A small image embedding model, trained from scratch: trained on rosettes with rotational symmetry.
Rows from block 6, named by matrix and row number. Each number is 128 + 32 x the weight over the matrix's rms, rounded and kept within 0 to 255. All counts start at 0.
# fc2: token-mixing MLP down (model.blocks.6.mixer.f.fc2.weight, 256x80), inputs 0-79
fc2.201 [149 136  95 136 128 142 104 145 165 154 110 133 109 114 146  92 119  87 143 138 121  92 153 122 128 121  80 129 110 149 131 121 114  65 123 135 161 126 121 156 129 128 159 152 118 150 192  99 114  96 145 132 152 157 137 134 114 130 137 127 102 103 107 134 182 116 106 123 164 120 105 133 178  99 137 110 111 126 129 146]
fc2.202 [119 126 147 162  70 122 100 138 196 153 154 203 144 144 138 174 138 167 116 128 105 112 182 120  80 105  95  85 207 130 122 106 118 101 110 123 141 170 106 138 194 154 135 113 113 169 168 122 149 157 148 100 137 122 127  72 158  67 167  97 125 161 139 141 115 115 155 111 130 163 153 154  94 113 113 137 160 114 141 122]
fc2.203 [132  82 129 129 125 163 134 165 148 177 160 173 115 150 180 172 104 165 117 153 108 122 162  97 103 143  90 160 186 121 150 112 173 132 116 110 123 178 124 150 125 130 124 104 123 124 120  69  96 122 135 146  74 167 130 143 135 151 181 101 112 155  97 138 148 161 181 107 123 100  44 174 104 180 139 121 141 131  93 142]
fc2.204 [183 138 170  85 113 155 103 128  64 143 121 115 111 178  79 113 133 113 133 102  46  68  87 123  70 112 139  90  76  84  85 170  64 134 134 119 136 184 142 127 115  83  58 124  95 110  80 143 159  89 107 102 130 163 144 132  95  90 129 119  97 152 155 194 167  82 111 136 133 118 128  64 144 148 132 123  99 156  76 112]
fc2.205 [133  88 130  98 138 131 155 119  94 116 127 129 115 169 122 162 160 167 126 146 119 126 100 168 139 109 111  86 162  89 117 156 136 117 114  50 121 135  87 139 135 143  90 106 148 110 144 121 126 111 115 127 153 162 158 168 177 155 114 108 118 171 192 161 119 127 146  95  94 129 154 116 120 119 135 150  69 122 110 119]
fc2.206 [127 156 135 122 103 139  89 126 153 101 115 170 157  91 162  54 128 149 117 141 110  87 141 116 225 120 147 104 146 110  93 103  95 140  78 111 139 113 120 162 133 132 161 100 108 149 127 134 172 126 132  88 144 130 138  66 109 131  85 150  93 139 171 119 165 138 111 145 136 118 193 107 180 168 117 116 127 128  94 185]
fc2.207 [109 109 119 122  99 107 129 103 137 129 151 102  96 188 154 137 105 109 117 113  95 129 120 149  87 131 126 120 150 108 108 143 116 150 166 131 111 121 105 148 133 142  98  83 181 145 133  99 161  99 129 152 148 112 153 125 142 144 135 120 127 119 137 102 147 122 121 142 111  92 134 148 119 101 160 163 116 133 119 148]
fc2.208 [137 146 111 137  89 160 116 119 129 125 168 109 187 182 120 137 104 107 127 104 135 135  42  93  82 117 111 117 121 112 160 149 131  94 129 142  37 108  85 156 141  76 163  91 112  99 174 156 164 155 134 166 128 118 131 191 107 129 138 134 146 107 128 164 142 132  80  93  92 112 122 168 114 112  55 106 125 160  93 105]
fc2.209 [189 126 148 161 113 129 130 123 109 105 118 140  98  83 121 132 140 124 100 141  71 115 186 118 113  98 134 118 155 176 146 102 105 151 106 119 164 164 179  83 104 127 149 103  97 165 165 167 153 177 118 146 181 140 190  96  96 120 129 163 177  91  87 142 135 173 129 101 111 134 129 153  97 123 106 133 146 112 111 143]
fc2.210 [ 86  52 108  98 103  84 113 129  96 121 154  98 120 137 117 128 135 178 161 133 162 210 205 118 129  75 177 118 154  68  79 153  62 145 134 103 115  64  96 167 159 149  97 122 167 102 158  65 124 172 125 181 103 157 104 134 117 126 112 136 124 105  95 131  40 136 170 164 124 139 125  90 165 117 145  87 117 122 129 153]
fc2.211 [134 149 121 120 122 127 157 155 183 138 122 150 143 115  73 145 112 104 128 105 107 187 131 181  90 113 166  96 134  94 154 162 149 107 103 142 169 214 131 155 168 118 194 103  64 152 146 106 114 125 142  82 127  69 128  99 115 128 103 145 112 110 133 143 124 177  76 160 129 104 127 134 141  95  93 185 131 109  80 178]
fc2.212 [123 162 119 140 138 157 157 143  77 101 134  84 104 160  92 120 127 145 141 147 136 125 136 162  99 109 133 117 115 110 104 132 127 122 157 137 128 171 165 145 116 136 127  90 159 176 186 160 128 138 147  94 184 132  99 137 147 139 154 140 120 139 145 130 151 115 108 146 142 110  97 125 180 117 123 139 129  90 135 107]
fc2.213 [185 149  93 117 167 113  84 117  81 170  78 201 115  29 104 103  61 122 110 149 120  90  72 156 131 158 181  60 165 175 150 190 162 246 126 145  77 155 139 232 151 148 131  67 179  79 162  53 149 133 125 151  84 160 136 115 105 144 138 134 140 161 144  47 110 105 111 111  95 150 141 173 190 137  67  86 108 142 108  90]
fc2.214 [ 24 110  84 201 154  80  51 165  43 220 136 134 224 148  62  23  70 207  77 211 136 172 134 111 177 135 120  98 130 150 162 188  66 136 111 143 192  40 109 153 219 123 108 110 132 122  99  96 224  83 177 111 178 155 175 252 148 158 191  64 133 146 136  96 100 137  79 170 229 128  97 155 145 154  35   6 148  62  92  91]
fc2.215 [134 132 126 140 164 125 125  96 126 142  78 112 175 172 107 122 106  93 123 121  99  97 126 149 100 162 110 125  85 139 121 114 113 128 145 138 125 155  93 146 104  97 113 138 146 123 176 100  72 148  81 128 141 139  86 136 146 106 126 136 146 130 132 134 120  51  84  92 178  73 129 111 132 145  72 122 105 102 174 148]
fc2.216 [ 78  49 163 117 137 126  91 123 146 143  99  96 188 131 156  90 102  85 180 161 119  46 152 139 121 193 114 177 124 130 148 135  81 170  93 153 148 135 122 141 123 127 157 110 133 178 130  52 163  94 194  92  66 133 141 174 108 125 157 117  98 108 110 102 124  90  98 148 175 109 116 164 162 129 142  68 110  41 151 132]
fc2.217 [147 129 114 160 125 124 123 139 122 135 105 101 112 183  93 151 116  94 142 104  99  94 129 121 140 134  90 120 132 124 122 132 111 120  97 160 116 112 123 218 120 107 141 103 116 128 122 146 160  75 105 107  93 177  95 112 118 165  90 128 112 115 151  98 127 134 117 103 140 102 134 138 146 120 124 129 139 145 126 151]
fc2.218 [159 115 113 103 162 117  73 116 137 148 120 117 127 166 159 124 129 122  88 158 134 115 166 141 152 162 157 141 153  94 166 101 130  97  94  89 104 151 137 121 127 155 149 117 147 162 128 117 107 127 133 124 124 191 144 175 152 141 100 152 107 114 137 137 137  97 152 117 168 159 128 136  99 140 170  58 151 139 122 166]
fc2.219 [135 172  79 104  98 116 109 110 140 141 171 172 119 175 146 140 128 170  66  95 170 111 122 118 101 150 119 142 128  83 128 117 134 138  98 126 128 144 106 121 101 139 116 157 174 188 171  69 124 173 103  94 104 165  84 117 167  89 134 119 127 158 135 111 126 114 121  91 130 116 111 148 113 128 152 120 175 114 108 140]
fc2.220 [128 122 138 135  93 141 104 129  92 125 130 106 128 145 145 139 100  85 134 118 139 101 178 152 111 101 129 102 112 127 156 132 146 113 110 109 142  83 127 120 165 131 165 102 169 144 104 100 130 107 186  87 118 138  90 125 129 125 125 142 141 165 120 125 158 181 123 129 102 171 169 168 123  92 138  81 126 109 129 167]
fc2.221 [171 132 101 129 129 133 130 120 135 164 119 106 155 131 155 116 160 126 115 160 163 146 147 158 127 129 144  83 149 148 157 108 106  66 155 126 109 115 162 177 158 143 148 148 121 135 137  65 158 101 152 161 105 154 117 116  76 132 103 133  94 151 102 131 133 106 146 138 155 132 137  93 125 152 166 144 124 152 112 146]
fc2.222 [176 121 125 171 114 105 132 103 123 120 105 190 171 128 159  71 119 106 119 111 139 106 132  85 167 106  93 183 120 112 122 147 116 120 175 136  97 137 130 130 128 140 133 105 141 120 113 137 135 138 159 122  96 169 113 116 137 161 169  90 119 174 123 132 152 159 113 155 102 101 142 110 127 102 187 134 145  85 135  90]
fc2.223 [159 105 104 142 126 150 107 108 111 161 127 123 112 125 162  99 150 137  92 138 141 131 135 133  81 152 139 121 136 126 164 142 116  82 168 139 131 143 103 135 139 138 131 116 115 148  81  88 132 133  95 149 131 137 162 123 118 125  89  93 158 126 176  91 167 147 149 131  77  91 144 155 146 130 119 127 121 123 127 124]
fc2.224 [167  93 167 154 119 116 112 110 172 154 134 192 149 124  99  87 112 106 118  97 108 134 150  94 112 131 100 118 115 158 119 145 140 157  90 139 161 140 158 132 117 109 105 120 137 162 129 137 113  92 159 168 145  90 162 134  84  84 138  86 121 147 139 126 197 124 141 141 119 119  78 149 140  94 114 115 184 127 145 172]
fc2.225 [147 159  80 115 150 106 111 100 127 122 100 133 104 145 178 109 115  95 157 119 109 109 116 167 109 121 131  59 129 135 148 158 145 123 161 109 164 161  92 136 104 114  55 134 141 160 171 150 146 143 138 177 162 154 115  92 179 121 154 165  77 186 115 136 149 114 180 124 143  76 135 132 140 109  95  86 122 112 126 174]
fc2.226 [111 147 108 107 140 114 116 145 114 110 129  84 128 135 109 126 135 119 128 132 138 142 140 146 116 149 107 141 122 126 114 106 107 133 143 103 133 120 140 171 125 138 139 107 127 172 115  97 149 123 122 110 150 161 130 152 131 119 103 110 142 113 122 119 154 124  96  97 160 104 140 151 155 121 159 124 111 163 109 123]
fc2.227 [140 106 121 211 124  92  94 155  57 217 130 137 126 141 105  78 172 155 129 140 133 161 228  84  73 165 114  67 164 172 154 107 149  89 209 180 228 118  97 131 118 171 198  31 114  91 156  56 104  56 129 158 115 129  91  66  94 132 145  50 170 102 244 231  62  18  87 177 184 134 123 148 182 197 102  91  99 111  59 183]
fc2.228 [176 108  95  90  94 101 144 140 111 104 128 122 143 153 166 185  83 110 121 109 109 111 168 149  68 114  62 100 151 142 138 129 148  79 118 133  98 140 158 123 148 160 190 144 143 116 154  78 105 146  99 176 131 120 149 117 140  97 158 101 155 139 120 117 176 157 135 100 187 124  85 119 127 132  91 165 150 138  92 155]
fc2.229 [125 165 138 114 153 147  94 101 121 141 162 159  83 120 100  99 169 146 108  99 153 145 125  86  98 131 146  69 117 113 141 158 106  49 157 105  56 114 158 121  93 140 117 131 145 144 129 101 150 156 167  89 109 210 147 108 148  84 114 164  95  96 111 107 146 114 143 154 124  98 142 124  60 117 133 129 152 108 111 123]
fc2.230 [131 132  91 139 102  80 116 108 110 101 143 165 116 124  93  96 136 172 112 184 156 129 150 165 141 117 147 142 194 150 124 152 126 111 100  40 133 180 148 141 147 156 164 137 167 162 156  98 117 154  87  92  90 132 136 165  99 114 151  87 147 101 150 103 108 108 194 151 135 164 139 118 141 111 131 107 118 161 138 128]
fc2.231 [ 72 131  98 140  91 149  68 136 130  82  96 129 147 108 130 203 150  84 134 173 101 149 142 159  63 121 160 170 111  97  56 175  88  97 106 167 161 186 158 126 125 164 156 127 100 126 157 172 156 156 140 142 129 136 121 174 175  65 128 100 167 115 109 144 103  71  72  63 116 100  93 193 175 113  89  95 113  80 162 147]
fc2.232 [158 115 107 136 160 130 152 181 119  75 171 134 151  91 128 143 131 104 138 191 107 147 171 188 113  81 172 106 110 152  94 169 147 131 111 108 129 141 161 106 159 186 126 147  84 139  90 115 106  87 116  98 129  95 151 125 134  54 153  87 133 149 156 147 151 102  93 128 134  86 138  60 116 136 151 128 144 106 115 102]
fc2.233 [114  81  75 187 181  63 101 125  97 164  85  73  90 143 110  61 149  96 136 144 119 187 184 105 117 138 124  37 176 149 128  84 152 109 169 120 130 172  87 148 181  71 179 145  83  37 152 102 144 108 131  69 118 171  63 130 124 117  75  79 125 150 182  93 120 114 103 191 112 166  58  92 159 164  92 194 133 158  95 117]
fc2.234 [169 119 121 140 126 149 177 141 154 144 121 140  87 120  72 106 179  90 128 130 123 124 109 141 122 144 118 122 101 132 169 165  95 123 100 117 127 136 117 109 118 107 223 113 115 140 131 151 116 116 120 176 139  95 175 124  85  58 106 112 128  99 136 139 143  89 162 100 110 141 109 159 109 133 162  85 126 133  98 136]
fc2.235 [185 129 129 103 124 157 202 100 120 139  88 150 155 119  67 149 111 119 111 103 160 152 204 131 112 106 116  94 152 159 112 142 117 141 108 143  97 140 146 135 113 124  81 113 118 129 117  80 171 119 166  98 141 151 169 111  91 117  83  81 177 120 164  56 112 157 100  36  64 154 167 195 106 100 101 119 152 108  74 118]
fc2.236 [134 140 120 161  85 125  91 118 127 109 133 125 122 118 165  83  87 153 111 148 116  97 153 164 100 181 144 114 131 124 133 147 113 117 132  96  85 102 150 152 166 100 148  80 201 129 124  87  81 162 134 118 161 107 181  96 176 100 177 125 138 125 131 144 166 102 155 111 143 175 117 114 175 129 115  58  92  98  74 150]
fc2.237 [162 121 123 157 134  82 147  89 134 143 108 101 112 156 104 126 137 191 131  96 142 143 115 113  91  84 138 136 131 128  98 101 108 113 139 135 107 124 150 130  96 119 178 108 135 157 135  92 137  98 147 120 110 156 172 152 151 110 134 118 119 135 170 142 127 122 131 143 115 110 172 133 144 106 112 139 131 148 138 149]
fc2.238 [133 106  96 146 152 154  57  62 111 106 128 127 147  80  69 105 149 132 142 156 168  97 142  42 160  74 117 107 124 103 168  89  55 183  66 200 173 121 112 140 154  85 126 155 229 118 131 107  87 139  89 104 140 148 111 114 138 132 114 102  64 103 134  24 171 114  81  96 164 107 153 145 137 202 138 210 100 146 130 124]
fc2.239 [153 102  99  90 128 125 115 101 107 161 104 153 117  87 130 101 130 129 146 128  88 116 113 121 165 125 104 107 169 137  98 147 115 161 130 100 112 146 137 117 107  73 155 121  97 127 144 110 149 141 143 123 137 113 156 161 133 148  88 153 159 157 141 153 169 127  95 111 131 150 130 150 151 184 166 105 117 104  69 173]
fc2.240 [123 151 143 147  59  92  71 123 154 182 170 182 157 164 132  96  54 177 185  77 195 189 115  65 140 165 145 139 177 137 147 108  69 119 129 103  80 129 141 171 130 164  35 179 131  94 100 202  47 136 209 154 148 123 113 121 180 161 105 149 109 114 151 101  77 176 148 152 104  90 110 162 120 121 144 120 136 113 185 119]
fc2.241 [ 90  85 173 123  81 139 115  82  99  87 135 141 188 136  82  89 232 131 105  74 113 137 145  90 140 147 108  99 132 119 143 226  76 172 131 153 185 151  90 173 151 167 124 117 135  71  74 167 153 114 166 131 171  57 110  77 161 141  91 136  49 119 223 139 161 136  96  94 147 229   0 153 131 109 116  99 145  73  77 131]